Rows from block 9 of a small spectrogram enhancement model, named by matrix and row number. Rows with one number belong to one channel. Each number is 50 + 10 x the weight over its row's rms, rounded and kept within 0 to 99. All counts start at 0.
After each channel's rows are labels from the 100 clips, of 14976, where the channel reaches its highest value: "top examples" is what is common among them. Only what is clearly more common there than usual is listed. The data: struck, bounced, scraped and rolled objects made by modal synthesis. In brackets: how many of the 100, against the usual share in percent.
# convs0: first 3x3 conv (model.mid.2.convs.0.weight, 128x128x3x3, each kernel summed), inputs 64-127
# convs1: second 3x3 conv (model.mid.2.convs.1.weight, 128x128x3x3, transposed, each kernel summed), outputs 64-127

convs0.21:51 56 53 50 51 37 59 46 51 50 66 50 54 52 42 64 48 63 64 74 45 47 52 62 52 52 40 45 49 57 35 32 38 40 60 30 60 42 37 51 47 37 49 47 37 53 47 45 54 57 52 49 44 69 44 39 45 62 56 71 57 67 48 48
convs1.21:47 59 38 43 50 40 71 51 54 71 41 44 60 55 48 46 56 37 47 56 51 32 57 36 61 55 68 60 30 49 57 57 73 55 46 39 64 54 53 56 60 52 62 41 56 57 47 66 62 55 43 48 53 56 45 50 51 40 56 42 54 48 60 50
top examples: one hit (69 vs 20.1); clamped rod (29 vs 12.3)

convs0.61:38 52 39 62 57 64 55 58 36 48 46 42 50 49 51 44 45 35 69 54 50 63 43 64 46 51 42 63 46 38 59 60 46 71 45 45 63 52 39 78 47 38 60 53 48 32 52 49 35 56 53 55 64 45 49 47 26 70 42 53 36 32 42 44
convs1.61:64 47 42 40 44 61 55 56 43 61 56 46 55 60 45 45 38 56 53 60 50 44 66 46 39 25 54 75 64 54 41 49 60 58 41 47 64 53 44 39 62 47 47 48 28 66 40 44 51 64 40 57 54 48 42 36 50 54 67 55 66 51 46 49
top examples: hard striker (77 vs 50.4); bar (29 vs 12.2)

convs0.111:67 66 67 52 54 59 31 56 51 54 32 58 41 54 44 36 41 48 31 57 41 52 60 30 39 53 49 50 48 34 41 60 41 49 57 52 64 43 49 43 61 51 40 52 52 51 51 47 56 34 53 59 50 41 59 55 63 48 51 40 85 55 50 46
convs1.111:34 44 58 36 47 41 35 49 39 68 48 35 41 41 47 47 55 43 57 56 48 45 34 54 51 51 44 54 42 47 68 52 38 42 58 66 49 50 53 62 60 38 36 57 48 36 51 63 58 55 56 51 43 67 45 57 49 74 53 39 59 45 40 36
top examples: thin (high-pass) (85 vs 12.1); white noise (55 vs 8.8); pink noise (29 vs 8.5)

convs0.89:44 58 46 55 46 52 55 65 43 45 30 60 44 38 55 40 22 36 23 56 44 46 52 56 52 49 26 67 48 49 43 52 39 57 59 32 44 50 48 47 45 43 52 56 53 56 54 41 44 67 49 68 55 52 37 29 58 56 57 66 73 67 47 58
convs1.89:56 54 45 51 53 52 34 64 47 55 64 72 62 49 64 50 52 62 46 54 53 53 57 45 36 41 51 50 47 48 55 59 35 51 62 53 67 37 28 61 47 54 62 57 54 68 53 57 60 21 54 58 24 45 55 35 53 77 51 60 44 55 51 42
top examples: striker: soft (79 vs 49.6); action: rolling (42 vs 19.9); steel-like damping (40 vs 16.2)

convs0.2:44 50 45 61 34 39 37 35 40 69 59 28 54 46 56 54 48 55 36 60 53 47 46 61 59 51 37 37 71 50 54 53 36 54 53 60 45 56 36 52 60 53 43 47 35 47 52 62 42 45 58 55 39 63 44 63 47 37 49 55 50 44 39 50
convs1.2:55 56 55 56 59 31 33 61 62 51 40 38 52 34 52 59 57 53 28 47 58 49 54 62 55 43 54 45 58 31 52 43 41 43 26 43 57 56 55 56 47 46 65 49 43 41 55 40 53 57 56 51 51 51 59 60 46 40 38 60 31 63 56 57
top examples: striker: soft (88 vs 49.6); one hit (49 vs 20.1)

convs0.9:53 36 58 51 43 50 43 51 50 47 54 47 56 53 48 66 45 47 48 53 57 39 53 47 46 58 74 51 59 43 34 60 53 75 63 29 42 47 59 62 57 35 46 45 51 41 60 54 69 49 35 75 43 64 47 31 56 54 41 51 53 49 70 53
convs1.9:32 41 49 52 68 27 41 36 52 42 38 62 49 81 56 58 49 50 49 55 59 44 48 33 38 60 49 33 38 44 42 52 47 42 43 52 58 32 47 53 52 56 46 61 44 37 51 46 47 44 54 48 55 58 64 54 56 42 49 53 72 56 42 31
top examples: hard striker (84 vs 50.4); pink noise (39 vs 8.5)

convs0.53:41 65 50 41 62 35 37 37 48 41 61 49 46 47 50 35 52 46 59 40 47 60 43 77 52 52 32 44 46 43 56 54 53 67 54 36 41 66 42 50 42 38 46 42 53 60 50 45 66 61 48 53 69 57 57 54 42 67 53 67 68 56 57 45
convs1.53:31 41 56 46 59 47 46 45 48 28 47 63 38 54 38 44 60 28 61 53 51 41 57 45 35 40 57 43 82 56 44 44 50 62 64 66 43 55 55 50 68 43 62 53 49 48 53 44 42 63 47 48 66 61 50 31 40 62 49 67 41 61 47 53
top examples: repeated hits (43 vs 19.7)

convs0.55:49 48 63 33 50 70 42 58 49 60 35 41 41 44 54 47 51 35 38 64 31 46 46 47 54 52 54 37 52 54 47 43 68 59 60 30 36 46 44 54 56 49 59 51 43 60 61 47 46 62 38 50 49 43 51 51 51 54 51 37 65 62 50 45
convs1.55:51 50 50 58 57 43 34 50 44 51 35 45 60 45 58 46 30 63 51 48 63 43 42 46 46 67 43 59 41 35 49 44 38 54 61 61 60 46 41 34 43 54 42 29 57 29 64 57 42 53 57 58 56 53 65 54 37 52 39 65 54 43 31 48
top examples: white noise (65 vs 8.8); one hit (56 vs 20.1)

convs0.60:53 47 47 45 44 72 46 58 35 51 44 60 51 55 62 45 33 32 35 45 54 38 38 30 49 54 67 62 18 52 50 75 49 52 44 39 52 59 46 35 62 51 50 51 51 40 34 52 51 54 51 46 64 55 51 43 28 67 55 57 54 41 30 60
convs1.60:48 58 60 44 45 41 43 49 30 60 65 59 65 70 56 47 53 41 61 43 37 56 48 47 58 61 51 48 50 49 56 57 59 50 54 43 41 53 41 54 49 60 45 62 44 54 39 46 46 45 45 39 31 34 27 38 62 55 59 51 64 47 49 39
top examples: scraping (46 vs 20.2)

convs0.75:50 44 63 59 71 48 43 59 42 39 54 63 44 51 45 49 33 70 71 49 53 40 52 33 35 49 67 60 55 36 40 38 52 52 55 41 66 54 52 56 57 44 44 44 40 68 48 55 58 66 34 56 48 46 41 42 37 46 40 48 56 40 49 68
convs1.75:58 34 32 48 56 52 48 42 49 57 43 54 61 62 52 58 68 38 65 32 64 48 65 44 72 61 45 72 31 55 45 41 37 48 50 48 60 50 45 39 49 49 56 54 33 42 46 63 58 44 58 45 46 58 51 44 63 55 47 41 61 37 47 48
top examples: pink noise (41 vs 8.5)

convs0.30:64 44 45 58 53 46 70 51 52 51 59 54 63 55 48 39 67 52 53 37 50 39 68 62 39 48 58 49 48 49 39 57 54 55 51 44 39 57 47 58 59 54 57 45 39 54 51 39 47 49 31 34 64 54 59 43 42 62 68 59 66 64 46 45
convs1.30:33 48 58 37 52 63 38 51 29 44 40 59 60 37 48 42 58 61 26 42 51 37 61 53 46 60 52 42 48 60 40 38 53 45 42 36 49 51 59 58 62 47 52 50 56 46 56 64 64 50 42 40 53 44 52 57 49 51 53 38 63 56 55 55
top examples: rumble (38 vs 8.5)

convs0.23:66 47 39 51 54 56 40 66 49 68 58 54 55 48 56 56 35 54 46 43 54 34 55 33 75 42 49 38 44 61 48 33 41 58 59 45 53 60 39 64 41 44 57 45 36 51 44 40 52 36 59 45 61 63 48 71 43 48 51 40 60 46 48 53
convs1.23:56 59 71 34 57 55 34 58 37 48 59 56 53 49 60 50 44 35 34 50 45 47 36 41 44 67 56 77 44 44 37 54 39 58 40 64 54 52 52 42 40 44 49 48 57 33 60 61 62 81 60 41 58 51 60 38 59 65 32 49 33 47 55 69
top examples: hard striker (86 vs 50.4); steel-like damping (62 vs 16.2)

convs0.52:44 52 38 80 51 56 60 45 51 52 54 30 54 45 47 53 57 59 76 58 68 51 50 39 43 48 88 53 52 55 49 61 40 37 44 61 61 46 33 35 39 41 47 77 41 54 47 47 63 50 43 61 49 36 54 47 51 51 42 49 43 42 48 62
convs1.52:47 46 50 48 39 56 39 55 62 67 31 73 59 52 40 62 63 39 39 51 37 51 41 40 61 57 64 54 34 50 46 34 31 67 41 55 52 55 52 53 48 44 35 39 46 52 58 51 43 69 55 65 54 42 59 70 54 49 34 54 44 50 42 43
top examples: striker: soft (94 vs 49.6); steel-like damping (50 vs 16.2)

convs0.101:47 59 53 66 45 52 56 59 38 51 35 44 42 63 47 47 50 40 43 39 68 27 50 47 32 54 66 43 53 57 26 53 53 39 39 50 38 73 47 48 53 52 45 58 42 54 65 46 51 42 34 47 58 62 56 41 42 40 35 42 55 46 47 40
convs1.101:59 51 73 54 64 40 48 58 52 55 49 43 70 40 32 54 52 61 50 39 61 49 51 36 59 45 66 60 51 50 65 38 38 77 31 48 51 41 37 80 32 50 38 48 53 52 65 54 64 36 56 45 45 61 48 63 57 46 54 48 52 58 54 40
top examples: rumble (45 vs 8.5); pink noise (36 vs 8.5)

convs0.103:60 32 54 34 50 48 55 61 45 65 45 60 56 46 51 48 35 59 61 71 36 47 60 61 39 64 50 58 47 39 54 49 54 55 58 37 41 59 44 46 47 55 48 46 58 41 31 58 47 53 47 35 37 53 36 38 41 54 70 44 50 72 52 63
convs1.103:49 42 61 58 42 61 69 72 25 48 66 37 54 47 42 49 54 69 46 56 49 56 63 40 53 41 46 43 46 66 54 58 57 47 45 56 52 51 40 46 57 62 39 47 56 56 44 41 42 38 57 64 36 52 30 53 51 37 51 51 45 33 37 70
top examples: large (70 vs 33.4); steel-like damping (38 vs 16.2)

convs0.42:43 56 30 54 48 38 75 40 32 54 43 45 51 52 65 66 49 54 52 53 53 58 50 44 48 55 40 44 58 54 68 33 53 36 51 49 59 34 56 54 67 54 64 42 41 78 42 58 53 62 56 55 40 50 42 34 48 45 28 45 48 33 62 41
convs1.42:42 57 37 52 44 51 41 40 72 65 48 45 50 43 36 55 44 49 48 44 43 50 33 49 53 44 73 37 44 39 58 44 40 44 53 42 58 50 46 63 53 44 48 33 54 52 53 56 57 51 50 48 58 44 30 77 51 46 48 55 57 49 57 55
top examples: bouncing (55 vs 20.1); rubber-like damping (37 vs 17.1)

convs0.41:58 35 54 55 55 49 42 53 53 62 49 43 46 59 51 36 48 59 78 46 67 58 30 55 57 50 41 38 60 47 73 46 53 48 62 62 63 63 60 49 33 33 51 52 47 44 45 44 39 59 53 53 37 51 32 47 32 58 44 47 55 52 51 43
convs1.41:47 52 39 66 36 64 54 50 59 61 45 55 66 65 42 51 51 51 36 59 43 58 48 58 66 42 71 55 48 38 53 25 55 64 37 47 71 45 56 53 42 41 39 32 47 51 44 58 52 51 49 56 69 42 50 59 61 57 47 48 48 61 29 63
top examples: striker: soft (97 vs 49.6); bouncing (45 vs 20.1)

convs0.76:55 34 71 52 40 41 26 51 45 43 54 51 37 47 75 42 54 48 35 69 56 64 43 45 60 69 40 65 42 39 56 48 51 48 53 45 39 50 48 48 54 56 44 45 51 48 54 49 44 43 50 50 55 35 54 64 58 47 72 48 78 54 59 50
convs1.76:45 56 55 43 47 57 47 55 50 36 51 41 55 53 44 50 47 50 55 30 76 55 37 50 75 50 45 51 66 37 51 62 50 53 43 36 63 57 49 46 49 52 51 55 34 45 41 39 53 49 48 47 43 54 63 26 32 64 55 38 52 42 48 50
top examples: thin (high-pass) (83 vs 12.1); white noise (52 vs 8.8); pink noise (28 vs 8.5)

convs0.119:36 48 54 69 70 50 41 62 54 28 46 73 70 60 43 56 50 49 55 56 62 49 59 45 49 48 76 63 30 54 54 48 56 67 44 43 41 42 56 53 45 52 57 37 24 53 49 58 63 51 46 58 49 39 22 51 46 51 40 59 46 62 41 37
convs1.119:40 44 60 53 49 56 45 29 44 49 44 52 43 55 31 45 52 39 64 44 53 39 64 62 33 50 48 43 54 74 37 65 47 52 39 41 57 60 51 67 49 53 48 47 40 59 53 41 58 49 40 44 51 56 62 68 57 52 44 57 40 43 50 67
top examples: pink noise (41 vs 8.5)

convs0.32:49 50 72 44 47 63 41 44 51 48 37 50 57 57 40 50 56 52 50 48 43 51 66 49 57 50 49 52 57 40 35 37 37 60 46 51 53 37 63 48 56 46 40 50 57 51 36 43 61 45 44 42 40 57 28 46 63 60 58 49 50 46 57 20
convs1.32:47 35 45 55 45 33 51 52 57 68 43 44 70 64 58 37 61 53 40 53 43 36 54 39 55 67 35 53 43 28 57 49 57 37 47 45 57 53 57 57 29 47 60 53 40 38 38 53 48 54 49 45 56 63 35 47 45 53 39 52 40 56 56 79
top examples: scraping (42 vs 20.2)

convs0.56:40 37 54 49 45 52 54 51 48 49 55 28 60 67 62 45 44 51 38 43 58 54 51 45 52 30 52 49 59 66 47 49 43 42 54 52 35 41 59 40 45 48 64 31 44 56 43 53 43 56 43 52 46 44 37 52 53 49 48 61 38 52 51 50
convs1.56:47 53 43 36 60 60 39 51 31 29 53 65 69 26 54 35 63 43 44 57 61 56 40 60 43 37 61 52 65 47 36 53 35 61 40 55 59 53 51 38 42 48 41 40 35 35 54 57 58 74 64 59 50 44 53 42 39 48 63 70 57 50 45 56
top examples: small (61 vs 33.3)

convs0.113:59 54 71 27 37 49 45 33 44 65 41 46 47 54 52 43 23 54 41 53 54 51 59 55 56 47 29 39 49 48 55 40 46 60 53 55 42 32 68 49 74 51 44 42 53 59 52 60 35 48 58 54 60 39 54 52 52 47 70 28 74 60 39 43
convs1.113:59 49 52 45 57 64 44 61 48 55 40 32 53 60 70 49 59 57 56 43 67 50 43 58 58 52 41 66 56 53 55 54 52 39 42 40 46 42 34 59 54 56 49 58 47 39 52 52 44 36 39 53 56 56 74 48 38 49 34 31 60 43 63 60
top examples: thin (high-pass) (84 vs 12.1); white noise (53 vs 8.8)

convs0.66:49 45 51 82 56 66 49 45 46 40 41 41 55 57 58 43 63 53 46 47 56 50 35 51 51 56 46 53 47 54 60 48 35 42 65 55 51 39 55 71 51 46 49 47 52 52 45 45 32 53 56 63 58 35 45 50 32 69 48 50 44 64 52 51
convs1.66:55 47 48 54 42 33 44 49 47 36 57 42 32 39 39 58 56 63 62 56 66 52 61 57 57 60 60 30 46 37 42 44 59 46 23 45 58 54 63 39 51 52 47 48 31 46 37 52 47 54 39 48 50 48 36 46 37 48 59 62 36 66 56 51
top examples: striker: soft (91 vs 49.6); bouncing (71 vs 20.1); clamped rod (37 vs 12.3)

convs0.59:34 46 56 59 63 59 37 42 36 39 49 61 46 49 50 55 42 52 56 73 53 55 51 50 53 45 60 40 52 37 30 42 59 59 51 32 36 44 52 51 48 55 60 61 27 42 35 59 64 61 25 40 60 73 32 36 43 47 53 52 48 43 44 55
convs1.59:42 34 59 47 55 44 44 41 53 67 31 46 59 42 69 36 55 41 47 46 49 35 52 41 37 48 60 77 46 41 58 64 52 43 55 57 57 43 46 57 50 34 36 60 50 65 43 43 47 50 47 53 75 53 68 35 50 44 50 61 45 42 51 62
top examples: mains hum (26 vs 8.5)

convs0.105:32 70 78 48 50 45 41 47 59 58 53 44 49 60 53 49 48 74 55 72 44 54 43 53 57 40 41 57 59 54 51 51 51 64 46 41 39 43 46 45 47 36 57 61 61 56 49 42 54 61 65 38 54 45 56 50 46 60 80 49 46 51 66 37
convs1.105:60 49 60 53 45 55 58 59 56 37 64 60 45 42 52 47 42 46 30 48 59 34 57 55 42 59 40 47 62 48 51 51 52 51 48 70 50 49 64 55 44 50 49 59 46 60 53 69 55 51 62 63 43 63 49 45 40 45 45 61 54 55 42 40
top examples: thin (high-pass) (31 vs 12.1)

convs0.115:44 72 53 50 41 44 43 49 50 52 54 41 28 47 55 64 53 44 47 51 55 39 59 59 51 65 37 57 51 54 41 62 36 39 58 43 32 43 36 54 69 47 59 50 29 46 48 62 61 56 59 60 43 35 35 36 44 52 51 44 46 51 54 54
convs1.115:43 48 69 71 53 35 28 34 55 36 41 47 50 49 54 59 53 39 44 41 37 67 48 52 42 38 56 54 44 53 51 44 51 52 52 49 67 27 40 40 46 57 55 41 68 60 47 38 41 37 38 46 55 52 59 53 68 59 52 64 39 58 48 33
top examples: bouncing (44 vs 20.1)

convs0.108:56 43 55 49 60 38 42 62 45 54 40 38 62 41 63 56 52 48 48 55 40 44 49 76 50 43 43 68 56 65 48 57 52 50 51 43 40 57 49 40 40 52 45 69 46 44 45 69 41 52 49 55 62 46 60 76 42 50 65 29 34 59 38 53
convs1.108:46 46 57 32 34 42 58 70 54 35 60 40 42 45 46 37 57 55 48 62 63 44 39 35 38 52 51 59 46 59 39 47 62 53 50 46 32 57 58 58 54 39 50 37 34 66 54 41 38 81 43 49 62 60 33 28 42 53 45 60 43 34 57 49
top examples: reverberation (55 vs 24.7); text has "reverberant" (55 vs 24.7); clamped rod (43 vs 12.3)

convs0.44:52 52 63 51 44 40 45 60 58 54 58 70 58 42 62 70 52 53 42 48 47 60 52 33 67 28 62 60 42 40 52 49 40 52 64 40 63 43 65 45 58 40 53 63 50 49 65 38 65 61 48 52 40 51 40 44 43 66 37 42 44 38 48 63
convs1.44:33 51 54 51 49 40 48 47 52 41 43 32 55 63 39 40 59 44 53 46 41 67 43 54 45 70 48 41 43 55 46 40 52 44 45 51 47 58 54 56 61 47 62 49 51 57 40 58 44 49 61 35 66 45 52 33 61 42 52 53 59 58 44 54
top examples: bouncing (47 vs 20.1)

convs0.88:37 47 59 36 46 59 43 50 55 48 59 41 48 59 50 48 56 44 72 44 48 44 58 47 57 44 45 54 34 44 52 61 58 36 48 47 45 48 65 56 44 44 59 46 38 55 53 56 54 77 54 51 44 51 38 49 32 65 58 49 43 56 70 42
convs1.88:46 45 46 33 46 60 26 51 45 46 54 32 49 46 60 49 52 28 67 65 42 70 40 46 33 54 49 45 57 44 41 45 69 49 49 57 29 48 38 53 35 56 73 39 34 36 48 54 49 59 50 50 46 43 43 48 52 37 48 73 47 39 47 60
top examples: hard striker (80 vs 50.4)

convs0.63:59 59 57 40 45 50 64 52 47 47 48 52 46 57 52 55 45 46 61 52 49 41 31 58 61 50 39 64 46 51 52 62 53 39 56 54 39 54 62 51 59 69 69 52 60 50 60 46 53 30 57 61 61 53 62 50 59 54 53 59 31 77 62 54
convs1.63:46 36 52 51 32 65 63 50 52 35 66 68 54 35 60 35 40 57 34 53 57 43 49 48 65 67 48 34 39 67 49 46 49 59 36 53 56 53 59 53 51 50 65 62 41 53 45 49 48 46 52 59 47 43 36 28 58 46 46 56 53 43 50 55
top examples: striker: soft (88 vs 49.6); medium (73 vs 33.3); reverberation (53 vs 24.7); text has "reverberant" (53 vs 24.7)

convs0.121:45 58 46 54 45 59 39 47 42 51 36 50 37 41 65 35 45 59 55 43 41 51 42 49 35 64 55 56 57 45 35 53 61 51 52 48 29 23 52 36 61 47 44 71 29 60 65 64 56 34 49 52 47 57 58 50 63 31 51 49 44 50 42 43
convs1.121:52 56 55 50 50 35 43 38 58 35 51 40 68 36 52 34 54 60 58 40 46 35 53 57 46 43 41 74 55 41 66 70 61 48 62 37 63 39 49 58 63 44 63 64 52 51 57 41 42 52 57 48 45 59 55 58 77 52 28 49 43 51 47 43
top examples: thin (high-pass) (80 vs 12.1); white noise (36 vs 8.8); pink noise (34 vs 8.5)

convs0.79:49 55 30 40 54 39 53 52 61 53 26 58 59 47 47 50 48 61 47 45 48 51 44 31 62 46 58 49 48 44 58 45 41 52 37 49 59 60 39 47 44 54 44 40 76 46 46 57 55 59 39 54 42 60 50 39 49 81 68 41 45 53 56 43
convs1.79:60 52 55 62 67 49 69 69 40 51 61 65 44 57 50 57 61 45 50 54 37 40 66 54 62 54 47 52 60 63 40 40 44 49 64 56 43 62 56 38 49 31 51 40 46 42 44 39 53 58 64 49 38 55 47 56 57 53 55 57 65 51 30 54
top examples: scraping (62 vs 20.2)

convs0.84:67 62 52 65 59 34 51 37 49 48 48 71 49 54 43 59 40 48 43 49 56 40 54 49 86 62 54 55 60 38 57 38 44 53 46 39 63 36 56 41 34 47 48 49 49 46 50 38 46 63 61 46 38 52 76 54 65 64 49 57 66 50 45 55
convs1.84:50 48 41 22 66 65 51 60 57 35 48 42 43 49 52 57 72 66 47 36 41 59 48 44 58 37 55 66 55 31 51 40 49 62 56 58 40 59 38 50 57 42 34 53 39 45 47 53 45 57 41 45 43 47 38 57 49 39 58 45 45 50 62 49
top examples: rumble (54 vs 8.5); pink noise (33 vs 8.5)

convs0.39:49 65 57 49 41 52 48 42 35 46 51 24 56 54 53 44 56 57 46 54 38 49 50 43 50 69 59 39 54 44 60 30 41 39 38 59 41 46 61 46 55 35 52 55 43 60 43 52 48 39 56 38 58 42 42 55 54 40 56 62 36 42 52 38
convs1.39:45 54 60 63 35 39 39 37 69 42 27 39 49 61 52 63 41 58 56 54 40 52 64 51 67 37 67 41 50 43 42 60 44 60 39 53 44 47 51 67 47 60 53 65 35 57 35 62 54 51 53 56 67 51 47 56 47 49 32 48 52 58 45 52
top examples: striker: soft (80 vs 49.6); steel-like damping (78 vs 16.2); medium (77 vs 33.3)

convs0.71:28 50 43 44 45 71 32 56 60 68 49 34 53 51 46 58 41 48 33 45 36 53 68 57 47 62 71 48 53 48 55 35 41 52 52 40 52 54 53 45 47 46 45 41 39 51 59 45 46 46 43 41 44 58 48 44 51 54 49 53 52 57 56 49
convs1.71:50 47 53 48 56 47 64 49 40 57 41 28 70 46 41 52 49 49 61 51 47 36 62 54 43 44 36 45 67 45 58 35 38 57 58 54 59 57 57 49 43 43 46 28 53 49 39 49 43 65 43 43 59 55 65 41 48 42 49 48 41 28 62 66
top examples: white noise (76 vs 8.8)

convs0.85:52 52 56 78 51 57 48 66 39 49 48 56 36 68 29 55 61 44 43 48 56 41 52 33 46 47 86 32 37 54 45 47 55 56 42 42 44 48 53 53 34 59 57 61 38 50 61 44 53 59 43 58 42 69 44 34 59 55 43 64 46 48 52 59
convs1.85:42 41 23 37 52 51 48 39 64 56 26 68 48 55 50 62 54 38 48 53 66 54 71 31 36 49 60 56 63 52 48 42 53 44 56 52 46 54 40 62 62 38 43 64 60 47 63 62 57 51 50 52 52 42 77 55 54 33 40 29 51 38 61 45
top examples: pink noise (74 vs 8.5)

convs0.120:45 51 56 33 60 73 50 40 53 63 44 15 48 57 50 58 31 43 51 40 57 34 40 67 47 41 51 56 48 53 46 57 43 62 62 36 43 58 58 32 64 42 39 49 35 60 53 53 34 51 52 41 47 55 51 69 38 47 61 50 42 46 39 58
convs1.120:54 61 42 48 48 43 43 53 31 51 62 52 57 60 47 55 62 48 52 40 71 51 59 34 49 41 47 34 46 51 59 35 43 61 57 42 54 67 50 42 59 53 39 34 51 38 36 43 53 42 42 48 42 39 51 43 38 58 59 47 48 52 66 62
top examples: scraping (43 vs 20.2)

convs0.83:63 27 42 48 46 54 65 52 53 64 45 33 43 42 79 56 52 36 55 41 59 57 50 53 61 58 64 48 62 52 39 48 60 60 49 37 60 56 34 38 57 55 36 49 38 62 40 43 43 42 40 61 42 49 61 35 45 50 41 73 43 59 23 67
convs1.83:41 44 45 32 58 52 48 55 58 42 47 46 59 38 57 43 49 56 33 48 36 57 38 56 56 44 54 57 39 52 59 44 55 56 62 34 63 53 52 58 39 72 57 40 46 38 53 46 49 64 61 56 46 46 55 42 58 69 57 41 35 57 67 38
top examples: large (64 vs 33.4); bouncing (48 vs 20.1); text has "noise" (38 vs 17.2)

convs0.54:36 61 48 51 46 47 60 47 44 56 65 59 53 52 53 53 46 37 44 50 42 30 64 54 62 37 49 41 47 31 42 60 40 40 57 29 39 48 69 36 40 56 37 50 57 56 38 52 63 58 25 56 51 51 41 53 53 57 46 65 29 47 50 60
convs1.54:48 49 60 53 37 46 51 53 61 34 41 43 35 72 57 57 37 56 70 56 49 59 46 30 46 47 56 54 49 60 37 44 49 51 70 61 53 26 53 47 49 43 49 49 59 42 60 52 51 47 44 30 38 41 47 43 65 52 64 54 55 52 52 53
top examples: hard striker (96 vs 50.4); steel-like damping (49 vs 16.2)

convs0.125:40 50 63 42 57 47 62 52 67 42 50 59 60 49 35 42 53 54 46 43 39 34 58 41 35 46 44 51 43 46 53 49 50 59 71 34 46 55 48 34 35 52 51 43 45 49 45 54 54 65 51 55 51 49 72 42 54 54 60 55 59 53 61 58
convs1.125:56 68 41 30 46 46 46 29 50 34 54 38 54 59 60 46 56 50 43 49 51 49 24 56 45 57 45 44 59 67 35 65 64 55 54 48 29 42 52 50 49 54 55 47 37 53 60 62 71 46 52 39 48 60 45 49 38 38 54 47 49 44 49 53
top examples: hard striker (77 vs 50.4); bouncing (54 vs 20.1)

convs0.106:63 50 45 55 49 38 46 64 46 38 44 38 46 72 50 49 48 46 40 47 47 49 42 50 63 51 32 60 50 36 58 61 41 59 67 49 70 27 58 37 51 44 57 56 44 59 56 48 36 41 62 60 42 63 39 54 47 64 55 52 31 46 62 59
convs1.106:40 60 56 56 30 56 42 47 54 31 56 43 43 46 60 60 39 51 41 52 52 64 32 48 63 36 57 53 50 54 43 61 54 44 43 65 43 46 40 63 60 46 61 48 62 51 48 56 51 56 52 44 47 45 61 39 44 38 59 58 53 56 50 52
top examples: small (89 vs 33.3); bouncing (52 vs 20.1)

convs0.123:57 44 44 56 55 50 46 57 43 43 54 44 53 39 59 70 46 62 54 41 38 26 61 47 43 65 53 48 56 53 61 38 53 38 43 25 50 40 65 47 51 40 42 59 55 62 39 52 49 49 39 68 49 67 42 53 40 52 50 45 46 48 42 39
convs1.123:58 40 55 35 46 28 48 25 40 77 53 55 62 62 55 42 56 56 48 65 49 40 42 40 53 70 53 43 58 54 53 75 57 33 47 57 50 43 49 63 46 35 58 42 62 58 48 52 47 53 41 55 62 44 52 37 46 37 41 74 38 55 47 56
top examples: one hit (44 vs 20.1); clipping (28 vs 7.9); text has "clipped" (28 vs 7.9)

convs0.29:46 59 30 45 34 57 37 37 61 49 59 63 41 47 63 43 27 68 40 47 56 70 37 66 37 57 30 38 53 38 61 55 60 50 44 43 49 63 52 40 58 47 56 43 54 55 35 33 50 41 46 55 63 42 35 40 50 46 55 64 35 47 45 47
convs1.29:41 64 75 41 56 56 46 56 48 39 66 65 36 29 28 51 47 42 44 41 65 59 50 51 45 35 49 50 48 62 53 60 37 44 54 56 45 46 63 29 52 46 45 52 71 46 58 47 35 55 57 55 47 48 62 52 51 37 49 41 53 56 39 45
top examples: bouncing (90 vs 20.1)

convs0.82:60 49 41 24 26 41 66 43 43 41 59 26 48 49 47 57 51 48 47 48 47 63 41 48 46 72 67 64 57 49 54 52 73 51 44 54 55 31 54 51 29 45 31 59 42 48 42 53 54 56 49 42 50 52 44 65 50 54 70 54 37 63 50 54
convs1.82:64 53 59 45 52 51 57 51 38 50 48 61 53 46 53 65 45 70 48 82 38 54 70 37 35 47 40 52 50 54 44 57 64 39 36 49 54 66 53 34 61 47 52 35 50 52 50 60 58 39 51 67 30 59 50 56 54 49 47 54 55 47 50 60
top examples: small (65 vs 33.3); thin (high-pass) (31 vs 12.1)

convs0.45:51 45 45 64 43 52 36 53 41 44 44 53 55 63 61 38 55 41 46 57 71 43 38 60 47 53 44 50 53 49 60 57 38 52 62 47 26 51 39 46 39 55 60 33 36 46 58 54 58 36 47 61 45 52 52 53 40 51 51 61 44 59 49 54
convs1.45:55 55 61 46 53 55 47 56 44 56 72 47 38 57 36 48 59 39 48 54 45 61 61 50 64 44 57 58 43 26 42 38 51 44 41 40 73 64 74 44 55 39 59 47 39 53 42 55 47 47 46 48 66 49 47 45 44 63 39 68 42 46 61 59
top examples: reverberation (62 vs 24.7); text has "room" (62 vs 24.7); text has "reverberant" (62 vs 24.7)

convs0.38:47 36 34 29 47 46 37 51 44 71 51 62 45 50 65 58 33 41 45 65 57 53 55 62 50 60 67 49 50 44 40 53 45 47 61 55 32 41 57 75 56 47 52 43 42 62 64 52 63 53 41 60 52 58 52 47 46 53 48 36 61 59 72 44
convs1.38:61 60 53 57 53 68 48 45 61 52 37 39 51 67 47 48 49 54 58 40 42 56 47 44 54 57 40 52 54 34 57 54 64 45 74 25 45 46 57 45 61 59 63 54 42 40 29 48 43 45 57 46 47 57 48 44 46 55 47 44 59 54 51 64
top examples: hard striker (76 vs 50.4); thin (high-pass) (32 vs 12.1)